From a checkpoint of a small contrastive image-text model.
Data: trained on small charts drawn from random numbers, 50862 training examples, 9.1 epochs.
Rows from block 7 of the image encoder of a small contrastive image-text model, named by matrix and row number. Each number is 500 + 50 x the weight over its row's rms, rounded and kept within 0 to 999. All counts start at 0. Numbers have three digits each.
After each channel's rows are labels from the 100 images, of 14976, where the channel reaches its highest value: "responds to" is what is common among them. Only what is clearly more common there than usual is listed. The data: small charts drawn from random numbers.
# r30: branch 2 reduce pointwise conv (encoder.blocks.7.r3.0.weight, 96x384x1x1), inputs 192-287

r30.87:410480453554497423409479547512532451435491556442503509468403436516513427505552503494540485513592518532565538590510414467548589471494483486455538510461576355562546462597459446488506619459500526522493488407457448598451546441533510463522442554455406486472436504442575535528473473475471413502
responds to: step chart; one colour; falling

r30.28:583420562470446411481484450465621476468463589494401464584466501545463507506429483461554560461396456436490469475598428495529559428402489540499501571603465482506471497649427472466477464489631432478481495490502458538484571456465522577525568493509545448486493571484559457449539492515529538438
responds to: bubble chart; rising; peak in the middle

r30.0:429533474525500523513375476446499381487550527559458503555520523454513480535530453504659472475545456510608505435418482506505475435591528474501426515519513603497559664470521410582474459395495475475452412546544489605451524523617458458446516641494491470495530567496424471469478401480482470457
responds to: falling; step chart; bubble chart

r30.40:624535454450474539580426478510476551481576608561539458552509459468503535404489514501579496486467525586460489377501461613486539524461506523528473535489496489550514513500429573483540513489473587500521577515546501543642396537462460480482495522547479550471525424531558469422523494529656431566
responds to: flat; lollipop chart

r30.26:462478501456470592519528528474448492403532480469478538528532511494568481468450433541554458507446570436566458544434457543443559492528385483497608491450471477497487495547514492501520502494544490439552522568560552533523451447553469401536453510511541552497539610537475466462464430493482523442
responds to: ring chart; histogram; peak in the middle

r30.14:476507472468488604505487441505515480468517511571483557444448479521528558626572472433570531472517548432580585553455418402424518480505469468552545439479503537550538493537484440499495486480502447492491468512468448592485540499525526534594467470443500439614543568438480479489382413491532404418
responds to: area chart; flat

r30.80:567540552526459572458488574488509439550499515530468467531460487398550480546435510464508527650475472521493495532539511468461547499447494468479423532517554380460463488512447452443482495516525537487577484570563477526520443512481517483469513513462560492487506402450488524490437567470452544492
responds to: area chart; one colour; peak in the middle; trend: rising

r30.53:456477486510533492433531514442509459459554561501438503443563562521534515420571489544489524485434478477486491534430437587445569440487455465523468449585418529584524405401483457540472473479512480398509535508606520425591413492539501436438502490367473536587457507410503447429444507524439511468
responds to: histogram; one colour; rising

r30.93:545589457589463559414565529498516434515511525521554409591473518564569576528508494486480439473448493455469526532410425565508448418565492512448509510501435499496535521429491390487494468507505507478516518440506451418500642482453460448451502449480508575481423519574503416401439531496556451499
responds to: pie chart; step chart

r30.84:490457469539440493526455528499506451474516500555427510580530516544493480535456505573593488449414519567526547487493486579436554457483476455596565477433496475434479514451472468466530457439517451452590535534548487441393517515529435466518497476515444518527457526503445490550403491414404420434
responds to: one colour; histogram; falling

r30.1:418503470563524527546514503581553481460469520456521535485541469436503419528427461510506443487505441465587465517430524533486576444528594450537506513563524522440525479506542506500503549453454580478417490412478394497574432545420556445468538555489570534463402543592451475515443449484535478463
responds to: bubble chart; flat

r30.21:492561499462536440485402515535449489546611472529536543507509564566532539500475512547458528451492536398481481460472560499482585531520434531473533509489553559612486523495404602457493602490515524472480580544555523498500539619467538452430592401509520498630436505531517518545412542592407468501
responds to: stacked bars; peak in the middle; items: six

r30.35:542495519463381411481461556530480528483523458485552514493503544601502465477531506472479460543355457525441487493528441476485484471550563497591510536543526547565462474472576436607461515539519542465493480510470471549494496435484461573511504490492562508435528414531445511420474459497507523502
responds to: step chart; one colour; dip in the middle; trend: falling

r30.88:476459553533417590473547667559537437538532557486435528497465401476579531547441459498530453456493544425527590521529519506486527522459489511423542402580416407466530526497515504480512542397488511469412502408552520474514532484438457469555510518490523500400430535501482435377580523488587532461
responds to: pie chart

r30.51:483532407444495461432458493532458581536611492471510403508611479554461563499382454512544520531545572493494555429508458562507561444520525439629444510463448523559501440498481517423550484411515439496449573610423601535523418436537492430531510501448441401543546431322490522465540431509521439520
responds to: lollipop chart

r30.57:561485467439512515475435475449532434463507527624475478432465404478496437528469385473486496449488489499437556460448483451543530461440536543501456451529502549453461493491491552473440467505506496453442422477529608491556499515439473451506501480477464517527460503502426467573532493499418521489
responds to: bubble chart; peak in the middle

r30.65:578508473477463502535490469573496480585508475485450481512500468510464565519566580484519494407512572452588542384458493530396494528435497423508452578545482480576533529583406495478497422622486477462426467511595551516480512505544466505576498373524489539583575527459458480470506471484499562460
responds to: ring chart

r30.29:528604430479541460435568389480481493541595574429536464460468473561486495424443562490573598545511586435487486515512408459512516565497450551501451505443508613584421435576495579495457480605504455579531467598566539560569467489653585550552589581468576480566593499513396462534508506567538510522
responds to: histogram; one colour; falling

r30.63:562532521568428586482533397507478530550484518583488481474439499550465487592570505493433447491553512472589507515479539482516494484528533478465573501560504466445509585586505429541444543447496471475536541513437489482416537521525421447449459538395535464470448509418501493454560493401503514500
responds to: ring chart

r30.17:484530549496466465452484603515406511481592461542501477450598451544470494503465445448459480558618512559521485574495487578470449430454511488553402469512550459474432456448410417422472477509424465477484437486478482495589382473483491472494561400440463485486497547513462464481478456522500503510
responds to: lollipop chart; flat; items: seven; items: six

r30.52:573448469497459511420481520456584398502535478468558510527480458511453599500534472554539432564504643550443525543475540487518470549510523502508526449478458507482502500561415492556456451534440442543495479554531547553517483420562501447505572487509460499490471499573532474482461585474493550502
responds to: items: three; bar chart; ring chart; trend: dip in the middle

r30.64:528462563517546459544528539477349455505470557488483509478440489435501479468562600537486525537451543478504507487473559455533533410471493537386428482466459496681483620451470462459413501552364470577565574486446459543507483479509539391552498408440459517469513563448550457567560601522460477392
responds to: area chart; peak in the middle; pie chart

r30.82:609484437459373567476470516488494460570431480449543481471458475540464392611565461527522430453520518422521510541469466466465479441456532464490601421441450453464465490554456518530552501545485520484455416435468538508639521537519496430677520497450436528494521515495468471563489523536487441530
responds to: one colour; step chart; falling; trend: peak in the middle

r30.85:485566480561501453453479610541485373470576473521506465530459468562498480458437518504587517447406473468597575539515443527486480466583480542531544541513585473544446513569512544503516442433446449541518486608451556400576452501469438457472452490425469518458583447501501511564558428588422488512
responds to: bubble chart; step chart; line chart

r30.61:552532458520560568495472532455599490472495428411489518529487499521414497555479504465633463478428488495530578501506435560543439477496463520498474514548559496472465500579581528572462501461567470462471410436500459465481478426519485545505526556514479531528468501562475544585549506481493604518
responds to: scatter plot; rising

r30.11:457471447508583473451412471506508491515578551498504527367456489547456608527503476556439451502555532465464523468537479533485551470536495476539476568486508505371486548523525619398514498460533502517388505564626529435550579543503597545455452426471452534558506574444528452624516522569444372451
responds to: items: three; trend: peak in the middle; bubble chart; lollipop chart

r30.18:455491482533536564371491472491496546553548510514418483437464461542551526534485479483370535464479499529503499476448513513508505528481443496524524558499493585482559474502495501424432519516502429449531541492519484519547488569469568615474333478471420485523570544428501438512459543507469469489
responds to: falling; bubble chart; step chart

r30.50:514430483443528435590527448504484438456441494467476523585475500514451454577515537430441615493456443451463426534558536510477509492458474451587452413547496503506516532441500494468561473437563500466450512511383493384531517464451591486473480609509516526471588536444620531466468417441539465474
responds to: stacked bars; flat; items: six

r30.23:470493572434508547515388505540551427510566432484579480460454477608512439545593514487484620571500491570539481584446462475472437499482491515552527592441488622515535491441476559504519469403499594500496463469513518490581448537515489466430538547426479431521535502510398437539488485497505462518
responds to: histogram; rising; heat grid

r30.39:490397532554542513500449455405496523497497574502504505468539488523427446460586514494439539588428523528552530498414457481530483453563402480488481465515556488439467535530462441529494451407526450449494494499438487515490383431516555535563504606482520544488535495505538540527539510525566460524
responds to: pie chart; ring chart; items: three

r30.90:590466473534511510569548447453478526555593473461569480527505562608512620556492473642509484461448509422489498492509466617508529468466441461514537505540531443557512516487477453517460522560486528424518509578463382436506416438374550527542555518455484544511476538475506547434538581505563573504
responds to: one colour; step chart; dip in the middle; kind: lollipop chart

r30.81:489478532500362516448486421465482518477425443505513447480498510447451468516466451490503547599420468501484452496564473447467482553508414530550507521580456465452583548539490509495437494499578507551507547553416506407584455475513451525565407489517535429476595485385498427407480479464472478469
responds to: bubble chart

r30.72:468442423426510456500518460465658388528516564527418502483505569513551515462496487466642491404452465569441528481512498529578368493487511480531422487455532467545529572652493449370524451472556481514506508505428553531485464519494400505523478507431476410500520494420540466461557443498517412449
responds to: scatter plot; dip in the middle; peak in the middle

r30.41:445510483454417468397484439531441478616524548500463534487423507415470509463532496469591451407416453454556462484497427421559473498554480494475480531429509501499510480497426527473530455437472503428528531529470455511495464513434488537504521632726616479548568515557456408476470532478485597494
responds to: flat; legend; stacked bars

r30.13:596457523556504404531483611520528486419440460494614543516476630542528512517412590627538484480529490452544542469515556487542421447482477425499498542530423481513467555535445510471477552516464471453579555520483502488487473483460472517469496615455469511496502471446482598520561484495492494485
responds to: stacked bars; items: six; items: seven; rising

r30.76:470529409486509461450512392443506523506517533440432579504516509505463404574436471455509487485489529485408419488523490552435513518520433494621477615511579488513547535584490561470455498586465507454464470450486401569435444505504549502510512452447577513530559515502469491449570488470510484595
responds to: heat grid

r30.78:515454526549514503459440505548506527578426501421494491533525458470541461510422543478583540458459506443554550546496506493534530536533548491520472520455536592394506472524460544465485486483541563612491462544563518520512433484493462549436465423586488552517417542431500526562539487431553513435
responds to: scatter plot; rising; dip in the middle

r30.20:531439479483470488481476485473494421431491586425413448542397504492530480536540519518544532434506578430464539420483494515523432433487444455596441429374434510487482432526512459512501504522528488502532531526445569439633606551410461547442455438457491544582559584564420415462428467584525535438
responds to: bubble chart; rising; peak in the middle

r30.48:493489451443394551560512476508484545537561495581464513439461530479529528480503503515468419432470550496453532440512540494438499497438663435558459431411482566394384522527441422512464561569416562481480542488420527511465552498450496502500413463598541527482474561426503423469376449472523538447
responds to: falling; scatter plot; step chart

r30.32:503469491504418436470445430544663525576492515537484517552432480471409413548488519450510442448493455408596494581481524469510577511564512464507485424652489514584574622525474419556481553421405527533590512594574622543447525487460506576575460453444489491441417441382531477559474491530465554458
responds to: falling; scatter plot; bubble chart

r30.30:606535459468468542517562397476551444508428468483478528464598507450516447511479412479459550502453560562496504518455473466480496471485507537465534541496491434404480462570435547562564521422438449449499501593452469580545587547508442538582488498567491593425500457558429518546539440421445441583
responds to: heat grid; items: four

r30.92:558575555525544466495482557494495510501562499398514482478416550482445365508542581478501498537487463441496477454480495487484623439482488505458542516565453488567444539424464518497517605454448390507475527454380509447560477532401487473465525515480473503505464599488522514475551646507480537453
responds to: area chart; one colour; rising; trend: peak in the middle

r30.83:460508474541546534600527426593457501480522499466484460520559459554514488470465463447525491470429484472590479483474480518490481496467549597508533515515544489490482492459545484504506449562616518491439445536574460507443612477504476508524505423455545477458600523528600546540531509439482503474
responds to: ring chart

r30.71:467538465489497536598551422422540500493430586498504442532498500442563504512482518516562488444517470529458556466437517440552539457499462570470487496525543552567529465537578454476515466492457479535527520504579518485480573574448632478501463423459499520501504536402435482514534449589519472469
responds to: pie chart; dip in the middle; area chart

r30.58:528471589538590443442412585532504510406487506577511460513467485420534480442461487456489423533568414505522543397484548448434414542491502572504470504498471549682545587457416513367589513587430534475554476453504406510501485595570471480538504537466587514492551516528521458446414509570545554639
responds to: line chart; one colour; rising

r30.25:469508430447562500451468479610522488583448587501520468478450558425445494438527476446466450518472401388509489538501543515451511495535522454534526518478448480559450374458491442526511463401469452547484406482430537570535439492514485498529566427570549464488457514505556478566437506523507369500
responds to: lollipop chart; peak in the middle; falling

r30.31:518538536572571430557426570499547467416474524583475437452529462532512569466574578541479505575543471551500418537463398508629569505596565481489488503567417435531456470483477532526509504594577490426440438491396505428550481445491454483517476446489511482539561406642521558526519570403512480491
responds to: line chart; one colour; falling; items: three